Rows from block 2 of a small CTC image transcriber, named by matrix and row number. Rows with one number belong to one neuron. Each number is 500 + 25 x the weight over its row's rms, rounded and kept within 0 to 999. All counts start at 0. Numbers have three digits each.
After each neuron's rows are labels from the 100 images, of 14976, where the neuron reaches its highest value: "strongest on" is what is common among them. Only what is clearly more common there than usual is listed. The data: numbers of one to four digits printed on busy colour backdrops. In brackets: how many of the 100, against the usual share in percent.
# fc1: MLP up (model.blocks.2.mlp.fc1.weight, 384x64), inputs 0-63
# fc2: MLP down (model.blocks.2.mlp.fc2.weight, 64x384, transposed), outputs 0-63

fc1.152:471497481565517495470484499493478456508512451516511502513474497500486473476518547508478502495526552483504508481479491477517512472514502497510520448487491523540525537500483489553516450533473493
fc2.152:478490496484493465512493531473503499509488560514471506478527443475489519522520491462537555481492505516502484530478486517473491530539509460509464518522462496457446504486523503505474487473481503
strongest on: length: two (52 vs 25.2); last digit: 5 (28 vs 10.1)

fc1.11:494530500417458515520497477522521464499491520494471499444507553501508511518497515500495517483491442504498500472526510521467498498522482545499487460508524461511482518476503534520497533474510497
fc2.11:529531503475508498515480482489493472541514501505503470531481506474482509520482455516547565487481529492493544555491529516494479509484490510451513479447476483487500518502510498542511542498536507
strongest on: yellow ink (29 vs 8.4)

fc1.83:501515435517533502464526482489500502463507487488503520534468508499503499521503507462464510477487516471460529476511490514504494471527505500469515494584492467533533504478456477470506472505526489
fc2.83:506499441553487466535484494514464500517503511477480503507482519530474498520456526511521478522449482519535484536541505482478533463543484487489504503558497536486483515516493486461505504514512490
strongest on: length: three (50 vs 25); black ink (26 vs 8.2)

fc1.131:499515514489571456468477508530504541510522521554479509493498531528514528512511507491520524535500483534489516510509513461491544504543531524532477510524526479516492495532493481457474525472515497
fc2.131:480521521472480465502550492494502542489508566476490498496537491525484501533540521515467483543566509487504513449477492504507501530499496489491504518501469505541535494520520510552506479507511501
strongest on: black ink (27 vs 8.2)

fc1.314:491507510496493508508527501541496487570536509509488474504459495474492533517483479495565468484498495436506525499502515511519505495514462471505425498476469486488506494513467535489517491473522510
fc2.314:447471507465484504516496492452487513488482541494534501537492501475519509497463496518527529528487570506492524465483516475476531488518544531468520504465500509513509492458486482542525483494519485
strongest on: pink ink (31 vs 8.7)

fc1.86:496493480528484509458489497538523544545509518511494458509505492487547511530507516468468495499516504494541504513538536496524551476450536495499511536458483489517507508470524531518463465495475502
fc2.86:492505528486524556518492490489494505490490513500500546509506554528452480511472472463556531505496505489469534459501485506512483495518492491468461548511544493503497473443502514502533525516509504
strongest on: the digit 7 (47 vs 22.5); blue ink (31 vs 8.3); black ink (27 vs 8.2)

fc1.91:512533502539524485487522498484497505477507494491481490490514528535489490544439497479535509490466519497507491471480478509509490496520505468517476529497440491516574502519432496529512470528491486
fc2.91:510528532497530529497469524526518496536496547509530460499502504487489517491467483551519487504458492483501502511468475496483475480541523505522435477499502471484522508517481491510556491554483474
strongest on: white ink (30 vs 8.4)

fc1.249:535515461466495493476517507546523518474508447528496499477520483521496465526478518475522523501512492491515408503501526544498487514473541480509496504512482496507492500527491506480514504461459461
fc2.249:501475540535480496502501546479527475506522502498521491560495508506480478479501468475522525522489473518521459506524477495500511508504495557488437541459516463472529507523469487513497494500542473
strongest on: length: two (52 vs 25.2)

fc1.259:517497473507496528482489471508485500465514506549504463534504490453517489518501491508490539466490443458493484527491491525517500474514463425496445497505502517531523487493514487467507454502509506
fc2.259:463459543502508517506488463480505513493471499482459532501485469503514513520510512481512533450470496437475526480498519514494492470516455484501504491491448523462508504474479540498544499486540517
strongest on: on a plate (75 vs 40.3)

fc1.297:528527549492515500480514489507475542510499529501524512477491561450463505493514466461483475482538536457501485494536491465529504522485488514499485515484511513498490472495519567483524495530494522
fc2.297:520451468489550512492528518474514482465461521485574480449456520514567497465527511512485508485523509516484521468497511478518507460492520526521491488490502502511488498479504510529498481500484509
strongest on: length: four (81 vs 25.2); the digit 0 (47 vs 22.6)

fc1.163:530502517478474505496489504493511535505540513471524493462499488526493475473518543486526527534489496466539533493497492479486493546438424478489494464507466478499512492512521487508520476467477479
fc2.163:489446531497505451495477544515458481503486481507527503499488498480534527530513545540503500524490474480491472536547480469480454493475488504526491497474517534485482480530506473526479500478548487
strongest on: on a plate (76 vs 40.3)

fc1.312:479495496511495492484532530508485481483466501461500492451557502479463479504501504488530502529520514520539520443541506505500508542527510504445474478518509490485489506504505564475477486519459520
fc2.312:503534552517511480495508509474478464493520496493513499458487493502504522479539539470476490486461515492475477555498508480511474469483556538504543492518493521532543517478516524474535518531473513
strongest on: length: four (68 vs 25.2); the digit 9 (47 vs 22.3)

fc1.263:500500461490515499493539531531477478481502468508500516503485519502501466500497570509519514435536530518521521488510489461537525517545510518508510474520532474455502510535504509537465483525479500
fc2.263:498515527445512481478508508474496530534521490549536510494515537468506542510505459470520495481499510497512508504490553539522460512503480485527523513528499502486508541493515494533505521519474573
strongest on: red ink (35 vs 8.4)

fc1.189:529493530506505468505525476506501531502497547534507478481489516478464449457483487484500511527547476469459548476531511526512493530497440501520505505459507550479512521497479503476511472503507511
fc2.189:460524499490521491457483484505462512498508503449480504500481520503560508482534460491467481545443511455495512491497521502532507451526530509493486504492513488535470489482489509474471526501480459
strongest on: length: four (68 vs 25.2)

fc1.33:496536495485496447535526481502511466531490530501528491514483514491481497502511472491503505496459431440490483502483512536507503525518503433492475514526449498523534515512494535474497500468490489
fc2.33:546526509521515531519506514519525489496485540534494504530507503489495492494493543507552534495500494534519537485457512507483472493532519544496556501505502542525439495536497502469513482471502534
strongest on: yellow ink (31 vs 8.4)

fc1.347:525517502491504522519503502464477526479467496504479480469464463532418499533454495501500493494486500497492500522473463544520470528510494492513502488469489459473525480519461451484523504490480467
fc2.347:516505506541520509518511530537524482503477474479544497497515492495529533507452460479463509475453489469515502464499499484527505530496532485489455521519522465484473483483509500555464510476511546
strongest on: white ink (30 vs 8.4)

fc1.270:536540543566531462486505509436526484490484483480503498494498517523499496514515492544485479553490508482512526484464488499499468505489481487483485532567528519485525501494520514497509494459512508
fc2.270:486557519495454529542522457463521479500459428514484493491517451532482485490487478496483522482482488498498483489478501498503500490511489478471507512542487444489512531464509488534483496499522483
strongest on: yellow ink (29 vs 8.4)

fc1.184:524517508457495479512507483508498510517481548518512487511466493491520511512483491519526516490507387478468493522503487531480488519531499464499496474515465462502508497485482512500490478439473504
fc2.184:486509545507528489508527520512494505514511543497511487502504483462494523545510539494547514459450553525501510495442497503464443506515514526495474478515456518499469519493518496496488469494481529
strongest on: white ink (32 vs 8.4)

fc1.79:473448524481548491495494491483479526499478467511499513450486509475505492488486559510451494542515502504449527475502468508460506496513503542509476487520475497524514524550521496506542507480517525
fc2.79:508506505498480515466466504497476508526511514459496419484522495528476535497504482493471501529513506497509466486506523469551519507542508468528491507464492530481530486508439553481511497486517487
strongest on: red ink (32 vs 8.4); purple ink (31 vs 8.2); first digit: 2 (27 vs 9.3); last digit: 2 (27 vs 10.1)

fc1.353:511505528508512508475531473516498478437504495476561523511474506499499469479470529527502479471489489545442504453502476510530489543532495489509521486552527482477516497476470511479508518482487490
fc2.353:510486540525504524492508425545474477526484504517493501495494542527479497522492496500494507515525470481484537523534510503467521504475456521527479486526519522540514505488493557463548524497477515
strongest on: the digit 7 (46 vs 22.5)

fc1.43:485510495502463457482487510506493473478518506496477552537508519494557524516522554567498513514478488526494519489521499478478503461492533521503493489552496534528459527482501475508492519466493520
fc2.43:525513509529499484489539495477482486468498555489538477485460520474538516494441474485457492508491493470502534443500514478543485535481518516513470522517517510507438486492474496501487502481514496
strongest on: length: four (66 vs 25.2); the digit 9 (45 vs 22.3)

fc1.254:526491541488517480505455453442467532478482512497491464483438485509447487511518507548462496466488495471458466542488514506515499513493499491497501537501502494510478481458504477495504494478505488
fc2.254:516508461535485474499508489540536510504526456519473519477545487499485464504517501538453492481465490534526465527487549546509529523531471526490555465500512502489498507491497494513490474505477492
strongest on: first digit: 0 (30 vs 9.8); white ink (29 vs 8.4)

fc1.316:447495511533493465458499507474547512478490547467500454479489519490506511504542538525465488465501558460527542498528513491477508501476516487477488478479494522506483505508521530499466484497514525
fc2.316:510476539549517543535490489495458477459519503449503483530493520495481471566466481483523498490497512478487500484476493480485456517524501503480564511514516493497536462499485527510492509474492520
strongest on: first digit: 7 (27 vs 9.9)

fc1.135:501478505521525477489524479487483517492503557498499498474537514492470450510522515495465487545478502505511437487512504468480496528513497497487479560499523538461497487488517530495520530465441488
fc2.135:476526542439483507481522489493474509449479501488538513473520509497526494549483490500454483490490437489509482534481526492539489464515470499496516468503477489496505509522485496468451496508544502
strongest on: length: four (77 vs 25.2); the digit 8 (49 vs 23.3)

fc1.355:485494536511511484512522516523541467542476485465518475505510522461492507496552521488436507477508555502479517507507515481485507484460515514507490464506538519444463523516506508528501464499518524
fc2.355:573454499519518506507454538503507523500460499532480516528505502437524481491513491524506498452507507490466508508509482460472505506529485510485511485518495519516518480483442519545508510471517517
strongest on: length: two (51 vs 25.2); red ink (35 vs 8.4)

fc1.299:471522502473516456512515506479506505492541516497498478474486494531463509466522495496466476562523485525474466480468518526470511516559492531554510488516511500499495533482482493483519526477444493
fc2.299:471495495493489516533518519496471505452527529482468494498521491518499527492491518532502519478492462438490508558522524536534498448479515539465547522504505503502522496483511480493544493462487522
strongest on: length: four (52 vs 25.2); pink ink (29 vs 8.7); orange ink (25 vs 8.4)

fc1.6:493492508492501503472506513524499487470533503522512509517522530509511514545482505508526474526471531510500487442511473465506541487496541542519504510506567463467492463549544525487525480528509495
fc2.6:493498515516518515487564555507477524491527487537517489471505496474500516518529499442508520494504533532524491472471536509510449504491505435488527474512508518520489529514533482523454508489502511
strongest on: black ink (38 vs 8.2); blue ink (25 vs 8.3)

fc1.248:515519499545500516463510531498542536512524527523475553509555503485552488504526511517538536486529515515495530477525507474489505482553470478509492483546484497506535510522505537513495506494471504
fc2.248:482459477500472467471522536486509532479532517509505506511486476465493532468469499495442479475459518511514484467494505532488513487460517522493522451491498469526536540492469479537473494474486524
strongest on: white ink (40 vs 8.4); last digit: 0 (25 vs 9.9)

fc1.256:491500501457494499502492490485516509491490466490496497506496483521513527550485538547493458516458512537492499516523499511503490468478501555540541491527525432478492488525528462530493481526457503
fc2.256:462480559497511499479507490466483538466518498491516516471490508489517500505521478520494539478448506501495534453474516487496477503512528496495488542483486542494415515507491533493470477505493536
strongest on: on a plate (68 vs 40.3)

fc1.35:498499500485500493511500484470476520495488505516486495474491475527407486536474499523523508505464490496472476530452478521488478540536505521493491470495500478486512487488474417485516498494478467
fc2.35:528517462527489542519484520507546470519514447527536497461529492494463497506476495510477499485484508463496494476521522502523494560505504526503494549508525482480491480459473465548498507471512524
strongest on: the digit 1 (45 vs 22.5); white ink (34 vs 8.4); last digit: 1 (26 vs 9.9)

fc1.283:532502455519527476459485461492503512520482522519525507527445450500486482552514492492480512504492450481509509461522507537492502480484490478475454484497453522470499505493489523542480526513498471
fc2.283:531503526501459533484524448533487526487505508491490490526438508518473518483538509521489509460482508500499458485459487452494522485528494488447501462489505498507480487486469439475481511500515506
strongest on: red ink (25 vs 8.4)

fc1.117:518481554525506512455504505524481531479462537531505474512492467448504492509471517504466505502514487547495504494479442524504485508518555509463503484497488488513445511517501514539479501509538519
fc2.117:532515490472537498453475497545487515515515495468560513464517504514498498491516483471494497533513496514471496462508495499492559533488483518453496456509552504539510517524448502466496501510497504
strongest on: red ink (26 vs 8.4)

fc1.333:483477532506497506487517450526500518518499513474495466498466496518507540489545467505454474514443494513516487485493460473541456514510491515551517481476482508487525457496453494513522475487479475
fc2.333:483522503481460477503503485502515503534510524488468536489545534484555493477524440531500478526512493470465510510484536510515507436473484482522547518474477463483509487511490496499477492530523518
strongest on: on a plate (75 vs 40.3); length: one (50 vs 24.6)

fc1.21:517515499514506531514514471485478472466492520489505528462509495525479508518505468518499526472517505474499512465517499503532476521543538442457478544506453509500509515552477508486507470456464462
fc2.21:508506525496532510525479484529504529483497503459518478529536501517486523525475518470499546514451508494503511487461489465477498525519503507545476482496486497456473531542496563477533511493448507
strongest on: white ink (47 vs 8.4)

fc1.339:430470553520468499495531527534520494498466509483558479492509477463476492489509511508440517475488498521484483509522511503473525494487453532492512495465507502488489496528467522504526533516511526
fc2.339:534511519469499519497454451468465472532474499530513540498496541485538483484494526462501512462500486493505481525510483468497519509511470477506522493539500523558529458519453531495496515512515493
strongest on: first digit: 2 (28 vs 9.3); last digit: 2 (28 vs 10.1); brown ink (25 vs 8)

fc1.284:501503479490511510479496479517507513518469509502511476478479544491440459534446489450497502477484485478508468531493564538521506506486485508518525516455505480480548485499495474494504492501462456
fc2.284:524539485519510504511493509521537496489474519498529531471486531489548515466484459492489500504482503495523520482492503526522495540503499479505488542523518541528458490486467465540482518425540496
strongest on: the digit 7 (47 vs 22.5); black ink (27 vs 8.2)